config.toml
arch = "convformer"
model = "self-supervised image encoder"
dataset = "rendered landscapes of hills, water and sky"
train_examples = 36250
image_size = 32
crop_scale_min = 0.4
horizontal_flip = true
translate = 0.06
rotation_deg = 10
color_jitter = 0.6
method = "simclr"
norm = "rmsnorm"
norm_position = "pre"
activation = "squared_relu"
mlp_ratio = 2
parallel_block = false
inner_norm = false
drop_path = 0.1
patch_size = [2, 2]
depths = [3, 6, 6]
widths = [64, 128, 256]
kernel_size = 5
projector_hidden = 512
projector_out = 256
projector_hidden_layers = 2
temperature = 0.3
init = "torch_default"
residual_init = "none"
optimizer = "adamw"
lr = 0.0017
beta1 = 0.9
beta2 = 0.95
eps = 1e-06
steps = 9600
batch_size = 256
epochs = 67.8
lr_schedule = "cosine"
final_lr_fraction = 0
warmup_steps = 480
weight_decay = 0.1
Rows from block 4 of a small self-supervised image encoder, named by matrix and row number. Rows with one number belong to one neuron. Each number is 200 + 20 x the weight over its row's rms, rounded and kept within 0 to 999. All counts start at 0.
After each neuron's rows are labels from the 100 images, of 14848, where the neuron reaches its highest value: "top examples" is what is common among them. Only what is clearly more common there than usual is listed. The data: rendered landscapes of hills, water and sky.
# fc1: MLP up (model.blocks.4.mlp.fc1.weight, 256x128), inputs 0-127
# fc2: MLP down (model.blocks.4.mlp.fc2.weight, 128x256, transposed), outputs 0-127

fc1.18,164,210,184,183,182,172,171,213,215,207,190,146,168,221,164,190,221,222,205,200,203,199,197,189,212,205,166,204,201,217,189,164,174,160,209,189,172,195,221,194,193,172,162,232,243,190,220,186,175,209,186,196,166,216,169,204,159,183,212,232,165,201,200,197,214,197,237,212,207,197,208,168,218,187,215,194,208,182,182,196,194,231,188,235,206,227,207,224,221,212,189,184,205,193,231,198,231,205,206,209,198,173,204,199,236,201,214,203,182,182,219,200,208,214,207,210,218,199,226,218,242,196,195,222,223,177,193,205
fc2.18,207,201,236,170,198,218,189,203,209,155,208,205,183,171,236,181,177,193,180,218,186,185,207,205,186,206,219,190,179,187,214,211,231,182,186,140,248,215,189,201,208,201,193,234,238,201,203,190,222,189,181,205,195,157,191,208,194,250,214,197,204,186,190,208,212,181,207,187,163,186,210,221,209,201,198,204,174,221,168,211,209,164,220,181,187,205,212,208,151,194,207,202,180,187,222,195,215,203,198,217,182,203,197,200,201,166,232,224,167,225,192,177,169,170,180,215,212,221,165,191,204,208,165,191,205,205,194,184
top examples: desert dunes

fc1.15,210,226,226,208,226,177,188,188,171,186,175,218,203,180,195,192,189,210,167,232,153,189,182,215,201,199,200,204,215,198,186,179,206,216,178,184,227,200,159,192,237,216,214,229,207,200,199,194,167,177,173,158,197,213,203,227,190,207,246,192,239,179,174,192,193,223,199,202,198,233,186,227,215,150,200,178,195,228,171,176,200,228,215,188,174,206,194,206,207,199,220,207,198,206,168,197,184,186,198,217,168,186,213,238,163,183,223,190,221,192,188,221,213,196,213,226,219,232,189,201,196,207,203,209,232,199,213,232
fc2.15,181,197,209,168,189,203,223,190,193,210,181,196,214,211,204,188,218,195,173,174,227,201,174,190,192,198,169,208,208,220,181,193,209,212,209,194,190,214,189,188,180,149,231,164,201,192,181,199,196,195,217,188,234,205,215,201,193,157,201,183,155,186,197,181,215,174,220,189,213,192,196,209,214,196,187,195,210,180,236,181,180,198,193,218,225,151,229,208,183,171,192,210,185,203,221,254,222,188,202,185,204,176,212,154,163,226,188,176,177,203,197,169,188,206,248,200,205,179,198,208,218,204,214,209,193,235,226,152
top examples: clouds; overcast

fc1.244,203,238,220,199,198,198,228,191,201,196,207,207,181,213,174,189,196,207,216,187,215,238,208,212,221,181,169,211,184,197,217,178,196,173,183,183,218,223,203,206,198,216,192,194,200,190,225,176,186,193,231,161,202,201,157,210,219,202,202,245,209,166,187,189,191,212,203,209,170,202,211,206,194,220,221,197,199,198,199,168,180,220,226,200,226,230,240,233,216,205,216,228,194,216,227,186,197,186,230,208,205,181,190,194,248,228,187,231,215,181,150,213,213,163,219,226,165,189,213,212,181,196,193,210,229,191,155,174
fc2.244,206,240,176,211,228,163,174,224,184,219,185,196,197,212,231,210,150,191,214,217,182,203,196,232,201,209,217,181,198,190,180,193,234,225,174,193,189,192,201,214,200,189,188,176,232,212,228,212,225,206,212,173,202,174,188,236,231,231,167,236,236,191,202,158,190,208,208,214,188,168,196,215,191,200,212,201,208,194,245,186,217,202,226,192,205,189,232,213,206,216,209,239,185,186,155,164,210,230,215,192,204,187,184,226,181,193,196,226,186,189,220,225,209,185,203,222,216,222,186,203,220,210,196,221,185,179,197,190
top examples: water; sun or moon in view; land: snowy peaks

fc1.125,159,194,205,235,224,176,187,237,218,202,182,164,192,210,187,198,222,212,199,186,207,199,209,213,223,233,214,203,212,212,224,229,165,185,225,213,169,192,214,229,169,173,204,208,221,196,186,192,229,215,204,218,155,191,167,197,189,186,215,265,183,207,213,223,213,202,235,208,199,201,212,195,231,177,239,190,214,205,194,229,169,209,226,225,175,204,210,244,231,171,192,206,196,193,212,205,212,182,214,229,174,184,209,190,167,220,187,216,195,200,201,180,188,198,189,206,217,195,208,189,213,220,207,235,174,192,195,210
fc2.125,205,152,198,204,214,225,212,180,221,189,182,213,222,203,259,186,164,169,201,213,189,224,208,191,170,210,204,206,168,193,163,214,212,229,163,156,210,192,207,183,213,212,179,230,197,208,223,202,226,220,208,186,206,170,187,170,217,216,177,170,194,215,181,213,197,187,168,161,183,171,196,207,202,182,188,216,223,212,168,178,193,176,197,162,195,165,210,191,181,209,243,190,198,213,217,198,219,193,163,192,215,196,197,205,206,199,208,182,175,203,220,198,202,167,187,209,213,161,196,171,197,189,213,199,201,197,235,196
top examples: desert dunes

fc1.109,159,158,174,219,215,202,178,197,215,217,209,220,214,189,162,197,228,195,200,172,228,235,218,187,174,183,189,189,184,197,197,208,189,181,197,176,194,207,166,219,206,241,186,201,198,197,216,196,208,185,204,231,201,221,194,194,165,203,203,204,198,178,187,239,166,256,201,176,209,190,214,168,254,219,210,204,206,221,180,186,209,184,223,181,215,221,213,218,180,189,220,188,217,211,225,189,173,209,220,187,201,213,180,184,200,221,195,221,203,191,138,172,213,191,212,231,222,200,203,225,221,219,213,220,197,203,210,222
fc2.109,227,255,203,187,232,217,220,212,179,190,184,200,189,173,213,231,196,210,196,237,189,165,169,199,193,193,215,199,200,179,219,164,219,222,243,235,185,208,186,186,223,218,239,190,191,164,198,207,195,209,234,219,161,196,194,193,210,202,194,198,206,223,216,174,224,194,224,240,187,225,199,212,182,226,229,170,218,213,216,212,236,225,202,231,204,218,210,196,202,212,194,195,197,193,163,215,178,212,199,183,239,192,205,234,237,198,214,180,210,182,196,209,208,196,211,167,193,173,189,185,178,188,208,174,189,218,202,197
top examples: clouds

fc1.36,240,235,235,222,210,211,218,176,179,190,197,198,206,228,254,236,191,202,198,241,184,178,180,195,248,223,195,191,198,214,191,182,237,199,193,192,211,198,188,190,206,177,188,173,226,191,173,212,198,215,209,189,187,174,216,183,204,217,193,177,204,225,204,164,237,173,201,240,173,220,182,231,180,186,177,187,199,182,193,218,190,203,168,186,205,202,205,187,200,198,198,208,196,184,185,206,209,197,196,249,196,170,180,207,221,189,210,185,237,244,232,190,209,189,211,182,182,177,189,185,205,176,168,191,195,216,206,176
fc2.36,224,219,185,164,190,170,174,211,223,207,195,219,196,193,180,178,181,185,208,222,169,213,217,196,179,186,199,202,194,157,174,158,199,217,203,228,214,200,200,179,210,215,220,195,200,198,218,207,200,191,224,212,186,225,184,200,218,200,223,187,207,176,213,227,206,193,215,196,224,176,223,220,188,215,212,195,221,207,191,229,183,249,229,183,209,210,202,180,197,231,195,219,197,218,188,209,204,219,211,155,252,163,239,182,182,201,217,201,181,193,167,217,228,204,177,189,203,205,200,201,201,186,252,183,243,214,237,173
top examples: clouds

fc1.86,221,198,187,172,225,160,210,241,218,208,196,175,188,192,202,196,176,218,186,193,205,233,229,197,204,185,199,206,221,204,205,189,189,178,196,221,229,216,193,215,178,205,193,195,210,187,218,194,192,202,236,185,160,239,169,196,223,190,227,228,198,220,197,222,216,206,193,231,221,175,214,175,189,178,224,191,206,205,178,163,219,193,214,224,200,182,240,211,209,166,190,186,207,229,218,218,233,201,237,196,214,158,173,213,216,164,196,197,185,177,166,176,221,165,219,247,192,210,205,210,222,200,205,221,204,218,185,217
fc2.86,199,202,227,154,172,191,176,185,223,180,197,177,213,199,186,169,177,208,213,182,159,188,184,192,224,212,220,190,225,205,205,168,202,209,210,193,203,184,201,200,179,201,196,204,235,220,218,229,198,197,173,192,188,177,200,207,189,226,224,207,225,157,207,198,214,178,179,200,150,228,246,186,226,208,191,199,202,202,198,224,193,227,205,181,230,203,174,204,160,233,177,203,175,223,186,159,162,220,204,188,191,198,199,213,176,189,187,251,202,198,203,226,236,185,173,193,206,197,219,200,210,190,201,190,219,163,211,186
top examples: snowy peaks

fc1.21,213,185,206,230,198,204,215,208,193,236,210,217,193,210,170,240,204,201,171,161,211,205,180,197,193,197,184,212,195,218,199,184,216,173,208,184,211,204,199,193,210,199,229,202,212,210,179,196,179,264,205,180,193,178,181,212,169,198,187,229,184,196,207,159,173,223,221,214,198,221,208,196,231,208,203,231,260,189,184,219,218,220,162,212,196,208,195,214,207,196,226,208,178,179,264,157,187,199,211,181,170,184,204,217,207,207,222,196,209,210,202,201,199,182,198,194,195,216,247,227,224,196,196,230,203,219,217,181
fc2.21,207,203,162,158,190,200,196,191,208,215,188,198,181,180,171,173,173,213,172,198,168,179,233,215,203,197,199,210,210,155,214,155,197,204,217,226,214,209,213,177,202,203,207,200,209,208,198,181,173,202,219,190,200,211,177,218,225,199,227,221,214,172,191,188,218,210,177,222,229,210,231,189,171,220,216,180,226,198,195,218,197,222,173,225,192,198,206,209,216,166,191,216,219,219,172,204,212,206,221,178,202,167,222,195,199,169,211,194,210,172,175,218,212,198,150,219,187,223,169,256,208,215,229,177,232,213,219,189
top examples: snowy peaks

fc1.253,217,212,196,199,213,178,179,217,213,216,199,196,192,189,177,199,210,224,200,249,212,247,203,204,192,177,195,165,206,213,211,238,169,175,194,199,180,238,223,212,208,192,178,211,222,216,215,185,192,184,216,203,168,224,184,189,228,203,220,249,199,187,196,187,218,205,203,171,224,207,203,169,207,227,240,198,197,170,211,194,222,228,229,210,211,204,229,222,223,230,183,216,173,218,202,183,211,224,222,176,202,193,162,245,212,184,190,226,194,166,157,189,210,175,201,216,191,209,203,205,213,203,201,210,199,215,154,206
fc2.253,201,228,218,217,181,159,199,185,201,137,218,202,213,215,191,208,202,193,193,200,188,213,173,224,204,214,227,177,229,203,190,200,220,180,194,147,199,224,183,199,194,223,191,196,215,229,192,208,189,182,182,220,200,192,191,202,187,234,201,157,229,175,184,203,218,205,176,230,152,213,221,208,187,198,186,202,202,192,193,215,204,199,187,160,204,213,183,185,193,212,217,235,171,199,202,173,152,225,212,239,198,196,174,196,191,212,205,239,217,211,230,179,230,180,205,219,204,220,187,236,195,182,169,172,199,194,217,194
top examples: sun or moon in view; sunset

fc1.205,223,190,181,172,211,178,172,232,212,214,212,224,225,237,201,199,211,185,219,227,190,225,212,196,222,177,183,181,188,209,191,227,176,201,175,208,189,203,222,173,201,196,194,176,205,202,164,188,187,211,220,179,195,203,181,185,243,244,221,198,208,169,179,185,226,216,202,186,199,212,198,170,225,177,245,189,175,169,222,245,227,216,239,177,201,218,206,207,196,219,205,198,197,242,186,155,220,218,185,212,197,180,197,221,186,173,190,216,178,215,215,217,199,203,166,183,190,187,169,213,201,190,204,191,219,211,224,221
fc2.205,223,219,223,197,197,202,219,166,165,205,234,176,214,189,155,211,210,212,202,152,209,199,216,175,196,207,234,203,221,210,206,179,203,185,209,197,198,186,204,224,208,206,219,199,177,199,188,206,178,182,208,202,208,205,198,200,173,159,186,182,201,218,206,209,174,181,171,244,209,236,197,200,182,236,186,203,210,185,158,194,210,180,182,201,211,170,210,211,176,206,198,197,169,205,232,215,184,197,205,177,197,216,204,203,221,241,197,172,197,186,176,202,207,211,227,224,228,223,274,186,198,223,198,214,246,181,203,200
top examples: snowy peaks

fc1.164,186,203,191,189,222,207,141,171,227,193,189,222,224,214,192,203,198,202,211,247,174,226,156,190,190,177,201,198,213,218,218,216,224,185,202,121,178,226,221,179,206,188,185,191,204,210,182,213,190,186,203,199,210,193,205,192,185,190,193,198,188,202,196,162,198,207,201,171,190,161,192,194,201,174,191,192,258,179,202,187,207,191,203,212,229,223,205,216,227,209,242,218,214,210,209,150,195,201,171,195,177,185,210,187,183,226,209,209,214,206,184,242,199,204,190,211,205,216,221,222,220,186,176,189,198,189,198,181
fc2.164,191,188,223,194,171,212,230,228,213,239,237,204,240,226,193,166,199,230,172,145,220,180,190,163,208,226,232,198,219,185,159,193,239,175,201,221,217,193,200,220,158,200,220,184,213,191,209,229,203,193,165,187,216,188,225,218,177,220,167,173,207,216,206,237,190,188,202,234,222,163,236,208,196,205,203,210,219,206,216,197,193,211,216,211,211,188,184,212,194,211,191,228,173,174,214,199,200,228,192,190,176,205,192,199,183,213,176,220,168,195,193,204,216,198,187,186,193,199,208,191,212,182,214,210,197,192,221,176
top examples: snowy peaks; purple alien crags

fc1.198,174,182,205,198,229,179,223,209,184,249,169,227,203,207,169,185,172,181,226,196,211,223,215,199,227,216,185,180,207,207,219,214,190,179,158,179,194,194,221,223,220,203,219,210,224,222,197,157,192,218,196,206,178,190,186,187,181,240,178,189,227,208,199,181,187,218,186,202,161,188,155,185,184,199,200,188,199,184,208,206,226,214,227,205,197,239,239,215,228,192,235,223,162,235,193,193,195,212,226,218,213,183,173,191,204,208,220,231,212,213,208,185,195,183,195,192,222,187,215,230,211,180,175,233,205,192,184,210
fc2.198,228,233,225,240,214,202,204,165,184,216,220,237,203,188,199,180,218,156,212,189,212,230,218,205,195,184,202,215,202,205,218,189,168,209,200,202,215,192,232,175,204,187,178,199,164,180,178,178,187,184,229,197,198,208,212,227,176,194,233,227,212,159,208,227,226,213,205,193,196,190,190,242,213,186,188,202,191,213,217,212,194,190,178,185,221,208,191,202,207,204,197,175,211,225,225,182,223,211,174,185,215,194,210,183,223,227,177,198,210,182,234,189,228,156,195,213,229,199,222,173,197,221,222,179,164,225,250,203
top examples: sun or moon in view; sunset

fc1.13,211,156,143,225,167,221,197,203,247,175,214,185,149,201,212,203,168,199,243,207,185,167,212,193,228,175,189,209,191,188,197,219,207,201,203,211,206,206,236,191,183,217,175,178,188,208,186,204,226,218,215,218,202,214,187,154,191,232,197,200,194,268,225,211,185,192,213,178,195,188,208,211,196,248,201,207,197,192,219,223,206,171,194,215,200,219,201,204,202,221,221,197,178,162,176,184,223,205,204,186,202,191,185,197,219,189,195,194,212,205,224,206,194,189,166,203,211,204,246,210,189,199,193,191,192,211,184,208
fc2.13,185,232,217,169,191,184,204,194,211,211,191,221,205,221,216,171,220,211,170,179,226,206,192,178,187,209,210,198,203,197,159,199,231,173,200,181,181,226,192,218,177,212,215,165,195,220,189,231,208,197,217,211,206,230,197,202,220,187,189,197,179,197,194,189,207,189,215,181,228,165,227,207,205,184,200,210,206,185,225,199,190,222,216,192,216,168,195,198,213,202,190,240,191,193,249,187,240,175,212,193,207,187,180,149,195,194,174,203,189,169,219,175,245,185,238,199,229,217,205,197,262,195,208,174,211,202,215,165
top examples: clouds; night

fc1.83,203,193,221,215,209,196,236,200,220,195,215,168,205,212,175,179,199,223,179,204,168,214,226,206,256,180,164,204,208,173,197,206,193,200,204,180,159,202,179,189,190,208,182,227,205,177,208,213,219,219,214,188,193,204,177,182,174,189,231,223,206,193,191,193,174,211,242,187,207,184,208,204,189,219,219,193,210,226,220,189,197,207,235,248,203,209,190,210,263,204,194,213,213,217,207,196,225,189,231,193,194,196,197,193,197,190,232,219,203,191,170,199,229,194,209,255,163,165,200,230,208,167,214,208,190,189,171,179
fc2.83,204,196,217,192,188,197,208,226,205,141,220,241,194,216,193,175,216,202,168,191,150,191,173,193,240,175,183,189,204,178,218,169,231,207,186,176,233,194,180,201,179,218,207,204,207,202,203,227,220,208,172,209,217,194,195,203,191,217,222,166,218,213,186,201,187,207,210,208,226,193,196,234,195,231,221,207,198,218,224,167,210,201,209,195,197,210,155,205,203,209,189,195,206,196,188,212,221,203,225,223,204,203,209,171,162,213,229,244,193,221,230,165,225,182,196,205,162,215,182,201,181,182,203,169,172,229,218,216
top examples: water; terraced slopes; green hills

fc1.212,208,221,175,201,227,169,206,217,194,210,192,210,221,224,196,209,177,170,175,178,187,234,200,223,208,220,178,192,181,216,202,198,207,207,179,230,223,235,193,183,185,199,200,167,188,204,220,193,197,213,244,190,175,255,206,163,225,194,218,204,230,213,162,187,197,202,186,223,220,173,194,179,174,217,209,208,211,185,168,176,205,194,200,168,214,203,209,201,195,209,186,231,232,200,178,206,233,212,208,235,209,188,162,203,200,191,174,185,181,190,181,186,189,151,214,246,218,204,199,179,240,183,201,227,200,211,205,204
fc2.212,174,204,176,222,217,177,186,208,207,183,210,194,199,177,204,204,227,198,227,207,216,180,192,221,169,211,226,183,208,199,195,236,181,169,173,173,159,204,210,239,209,192,192,231,195,217,191,188,233,195,216,202,207,200,186,243,196,189,215,178,187,207,200,206,190,201,192,196,188,248,201,183,208,177,180,192,189,207,204,215,203,198,171,222,208,177,202,214,218,201,235,227,198,169,204,195,186,215,203,243,196,236,166,205,189,241,165,193,198,216,211,185,183,198,210,196,222,216,174,184,176,224,184,236,149,149,179,218
top examples: snowy peaks; noon

fc1.131,248,185,190,184,221,186,217,237,215,199,202,185,164,211,199,181,225,222,196,212,186,199,226,233,196,166,202,205,198,172,221,191,190,191,193,195,203,209,169,237,191,236,200,222,184,195,216,185,251,198,199,190,185,252,181,199,221,204,225,203,183,208,180,231,218,210,216,212,192,200,181,196,213,205,213,232,172,237,152,211,189,197,216,190,204,187,204,218,203,189,200,199,201,214,187,217,202,203,241,217,210,158,196,184,222,190,221,220,188,214,171,152,220,174,222,221,216,178,181,213,176,188,183,211,211,217,179,225
fc2.131,193,202,244,193,160,206,199,145,229,213,235,211,235,225,183,199,194,209,195,161,186,200,178,185,225,213,193,186,207,184,194,180,224,208,208,210,198,208,233,193,191,203,215,192,216,225,216,213,182,194,187,182,206,176,211,208,169,220,167,181,204,176,212,209,191,201,196,206,199,208,232,205,214,214,208,218,217,205,227,210,186,220,208,216,228,207,179,207,210,206,202,208,181,191,180,163,134,185,196,159,182,247,216,193,173,233,216,237,214,207,186,206,226,193,177,198,173,210,240,221,175,202,179,193,201,184,218,203
top examples: water; dark volcanic rock

fc1.137,221,187,186,188,178,214,200,227,202,188,220,224,202,195,190,188,238,213,213,213,202,210,186,202,166,165,192,160,187,178,202,176,169,170,191,198,171,209,213,179,247,196,212,194,221,189,197,125,195,192,224,212,188,200,176,216,202,218,167,207,183,206,189,222,191,200,218,238,212,230,190,217,214,181,211,224,204,176,218,186,167,203,184,205,171,202,213,214,235,236,204,218,186,204,191,205,178,205,222,187,221,190,208,178,241,247,229,193,186,220,202,170,214,212,202,192,196,203,182,220,197,221,177,207,184,186,231,196
fc2.137,169,202,173,238,189,225,213,200,166,240,183,206,193,223,209,198,147,176,188,212,195,198,183,227,223,219,203,209,174,184,200,210,200,219,220,200,188,224,179,206,200,161,220,216,191,203,202,179,218,209,192,201,197,191,215,207,191,237,173,244,210,217,162,206,223,226,229,205,201,184,184,209,211,213,197,174,212,227,192,210,213,174,210,172,165,207,208,205,162,213,218,201,202,188,207,199,223,198,193,238,198,204,223,232,226,159,232,187,204,199,210,220,190,166,224,227,196,208,158,182,205,205,190,215,196,231,208,236
top examples: clouds

fc1.121,209,166,176,191,234,205,172,210,181,203,204,192,179,189,182,200,220,217,172,198,217,199,186,216,188,195,218,190,198,189,188,200,194,173,208,207,209,263,219,210,252,209,207,195,211,211,168,165,195,181,206,188,188,212,179,209,180,212,178,229,176,213,198,214,183,205,200,186,215,218,200,198,202,212,249,186,226,158,216,181,197,200,200,191,167,194,250,219,220,180,206,221,179,213,212,181,185,187,204,217,168,178,173,215,204,203,216,216,193,186,170,210,196,166,214,248,174,224,216,204,177,222,166,235,205,224,186,212
fc2.121,243,209,216,206,201,183,212,176,191,195,185,219,200,229,190,217,174,206,197,218,190,235,185,209,226,217,187,183,177,189,210,220,199,208,195,199,221,236,210,185,190,218,194,196,197,182,212,204,186,164,229,174,203,161,178,205,219,199,217,208,205,175,162,171,189,200,172,220,206,157,221,178,174,220,194,253,203,178,177,198,185,243,223,189,219,218,226,186,195,195,199,256,201,187,187,175,177,192,216,198,185,180,189,188,201,202,205,217,227,190,180,215,189,190,177,250,182,200,171,224,194,175,212,214,228,183,188,173
top examples: snowy peaks; red mesas

fc1.229,188,195,205,222,228,191,166,229,193,231,206,168,190,217,188,203,202,227,193,204,175,204,212,207,176,176,218,219,187,186,214,222,165,185,204,193,187,228,207,211,189,206,213,221,205,235,158,175,186,202,225,209,167,196,174,202,208,203,227,219,183,167,186,208,220,222,212,183,217,240,196,170,205,198,236,207,236,181,195,152,189,209,196,229,182,214,230,230,216,206,194,234,174,236,218,187,173,191,220,204,189,184,184,213,206,227,204,225,207,206,167,187,207,174,187,233,212,209,235,223,202,205,191,231,191,204,164,205
fc2.229,184,232,189,238,196,176,209,205,191,191,184,217,177,224,203,185,205,182,184,213,175,229,183,216,235,221,213,216,204,232,200,223,190,195,216,190,190,243,213,166,200,193,188,177,177,170,188,210,193,168,204,213,182,222,208,170,201,202,217,191,217,207,175,170,203,224,188,204,204,195,215,179,157,237,198,216,203,172,194,187,199,202,200,214,217,229,203,161,197,186,207,225,194,197,205,177,201,175,193,238,177,207,161,199,240,207,203,188,230,205,211,204,168,180,208,215,168,212,181,222,172,156,156,169,182,203,210,175
top examples: snowy peaks; night

fc1.119,197,233,214,189,206,176,187,192,210,187,160,201,209,230,195,189,212,212,182,203,233,177,222,189,200,178,180,213,200,190,202,215,214,161,200,222,171,217,202,238,171,201,204,217,227,187,190,172,178,205,191,222,206,184,163,214,173,232,223,184,183,192,199,212,212,211,253,208,210,168,201,206,211,202,191,219,209,219,222,198,221,222,225,212,209,172,188,263,212,203,214,218,178,185,177,197,218,202,233,221,212,216,173,169,206,216,197,219,215,223,211,151,232,200,200,194,209,215,183,220,212,192,216,219,164,219,234,192
fc2.119,192,148,185,192,202,223,201,169,232,217,216,200,213,184,207,192,201,155,195,179,185,210,231,181,198,208,204,196,175,233,189,200,208,221,193,194,253,209,220,195,225,225,193,201,197,202,177,163,194,236,205,204,241,166,195,170,190,178,211,170,181,234,204,213,194,170,203,185,192,207,205,182,210,219,181,214,212,215,201,168,179,202,185,167,180,199,208,211,192,172,221,173,224,217,196,233,193,136,215,190,195,205,221,199,183,196,171,177,195,204,177,189,175,185,216,222,220,233,218,202,198,196,214,171,198,222,206,211
top examples: clouds; night

fc1.2,215,175,194,197,189,199,185,221,220,217,205,223,199,206,201,197,195,209,193,215,183,243,198,199,231,208,180,193,175,211,175,207,218,191,161,183,197,222,204,208,239,211,206,181,211,224,197,186,219,202,217,195,189,215,203,187,204,227,222,217,200,233,170,201,173,212,209,210,192,217,187,178,173,218,223,209,225,163,201,151,186,195,178,184,203,224,231,205,232,194,225,238,175,210,201,156,197,219,198,223,179,185,179,207,245,211,225,197,223,196,181,192,223,174,229,242,207,210,240,225,217,218,162,209,196,237,184,194
fc2.2,166,188,240,175,194,202,171,188,157,190,176,213,192,181,150,199,165,184,215,207,235,208,173,218,214,219,210,221,189,206,190,203,184,198,192,181,166,192,188,183,209,174,222,209,199,203,182,212,227,175,183,193,214,189,224,249,191,241,188,197,210,175,192,179,197,226,199,203,188,201,213,210,227,202,182,217,193,191,214,234,195,230,212,211,213,195,213,178,158,191,218,227,158,188,207,208,198,194,188,216,191,205,199,215,176,218,173,213,198,208,190,228,168,179,179,192,151,222,199,170,211,216,224,227,208,182,233,205
top examples: sun or moon in view; night

fc1.201,218,229,220,185,163,165,211,211,178,183,224,169,233,212,172,215,202,228,202,191,222,201,209,197,230,201,211,173,206,191,168,187,178,171,202,220,185,193,180,253,212,186,204,159,209,206,188,209,227,209,186,224,188,208,198,217,182,189,177,210,161,186,220,181,214,173,191,216,191,208,177,218,214,192,220,224,206,206,209,196,186,200,234,231,215,165,193,208,223,225,183,206,180,210,202,202,198,191,195,184,207,209,162,199,201,219,205,210,182,217,211,163,213,222,262,204,219,192,224,171,228,219,172,227,197,173,192,220
fc2.201,229,176,172,238,241,225,210,199,213,172,226,188,223,186,200,216,189,209,199,219,251,174,206,214,171,229,209,205,175,199,206,236,218,149,207,189,188,183,209,221,171,232,206,231,208,192,185,192,216,194,204,213,225,182,190,218,200,179,204,195,191,227,210,232,191,163,213,196,235,193,195,191,213,191,155,187,207,203,162,221,188,186,195,217,158,197,223,211,215,207,212,215,201,196,216,213,198,201,203,191,178,206,222,194,233,212,182,172,205,203,203,187,168,198,213,201,227,200,229,194,196,244,194,223,202,176,162,181
top examples: sun or moon in view

fc1.24,202,228,231,176,215,218,211,194,183,213,197,203,183,213,214,200,208,238,214,177,211,196,216,177,235,196,212,180,214,178,173,170,219,211,183,230,204,219,178,210,220,227,187,196,248,224,227,185,227,232,182,202,196,207,205,205,178,233,186,214,194,209,194,185,208,210,217,203,176,202,181,215,203,218,221,177,212,232,227,207,227,182,189,214,188,194,193,195,195,177,230,212,222,231,208,150,163,181,206,219,210,203,207,224,193,168,247,189,203,189,195,207,228,202,232,190,183,192,244,239,226,206,170,198,180,230,193,190
fc2.24,173,203,214,223,184,210,220,172,209,184,169,202,204,224,216,194,181,218,174,202,188,211,193,198,182,190,210,236,205,152,178,172,209,198,249,195,196,181,191,191,210,210,178,207,206,190,226,255,204,180,175,202,228,169,239,214,189,202,162,173,225,208,207,208,186,201,227,189,186,208,205,226,202,217,195,175,218,197,178,217,187,216,193,199,203,204,187,202,185,225,198,210,192,198,199,194,184,216,192,133,216,211,235,186,217,209,214,214,227,187,230,214,203,208,155,178,165,179,187,200,199,187,216,206,250,180,223,200
top examples: clouds; sunset

fc1.111,236,193,187,209,216,182,188,233,201,242,183,177,181,215,191,206,150,198,200,195,194,217,229,197,208,191,199,206,184,208,165,210,199,193,197,192,234,219,182,225,229,209,203,196,202,220,191,172,205,209,231,189,195,215,176,230,243,224,189,259,190,202,195,200,186,191,237,193,224,218,201,198,203,206,231,205,205,193,188,192,210,228,234,199,175,202,228,220,246,229,197,209,181,208,218,184,191,186,230,180,179,174,200,238,201,178,196,202,198,180,166,188,218,198,185,226,181,218,245,171,194,200,201,220,216,209,201,238
fc2.111,168,193,222,180,204,185,216,182,200,154,187,226,208,182,233,184,216,209,200,219,194,197,188,191,180,193,216,214,227,176,215,217,213,218,186,161,189,231,177,188,220,204,187,190,197,216,205,216,218,154,191,227,185,164,184,197,186,223,213,204,198,205,181,162,191,218,179,213,180,200,214,219,196,184,216,217,232,212,227,191,212,210,202,186,255,198,185,203,185,174,209,182,200,181,185,196,176,213,224,210,184,166,160,187,209,185,207,186,215,199,184,189,221,187,214,206,166,181,143,230,212,197,200,155,188,190,216,160
top examples: desert dunes

fc1.39,195,168,185,180,215,187,166,219,211,228,198,164,187,187,186,186,206,220,198,194,238,193,209,233,188,174,228,220,190,190,217,208,185,173,193,213,200,240,218,217,240,180,211,216,203,195,203,153,208,198,217,209,188,244,168,212,214,199,208,238,186,204,205,219,208,197,226,196,217,200,202,175,210,208,210,191,204,175,209,176,213,203,196,208,187,174,228,216,240,167,215,201,190,205,192,206,198,177,229,192,178,188,172,230,187,200,237,209,203,206,180,172,199,177,230,215,180,241,213,216,207,210,177,218,173,252,175,224
fc2.39,227,197,215,170,175,184,215,189,177,193,201,180,187,224,181,196,186,206,207,168,197,223,182,187,241,223,174,184,202,196,192,184,211,212,180,209,209,213,225,185,201,208,189,167,212,182,248,203,201,182,213,151,212,157,200,206,179,194,178,188,198,179,180,217,188,200,171,254,180,191,234,180,201,228,193,212,221,203,173,189,191,229,228,201,215,214,213,184,174,208,193,214,190,175,192,190,172,198,196,159,196,156,201,201,198,204,193,236,205,189,171,220,189,187,171,236,181,198,212,204,191,178,191,225,246,179,207,181
top examples: desert dunes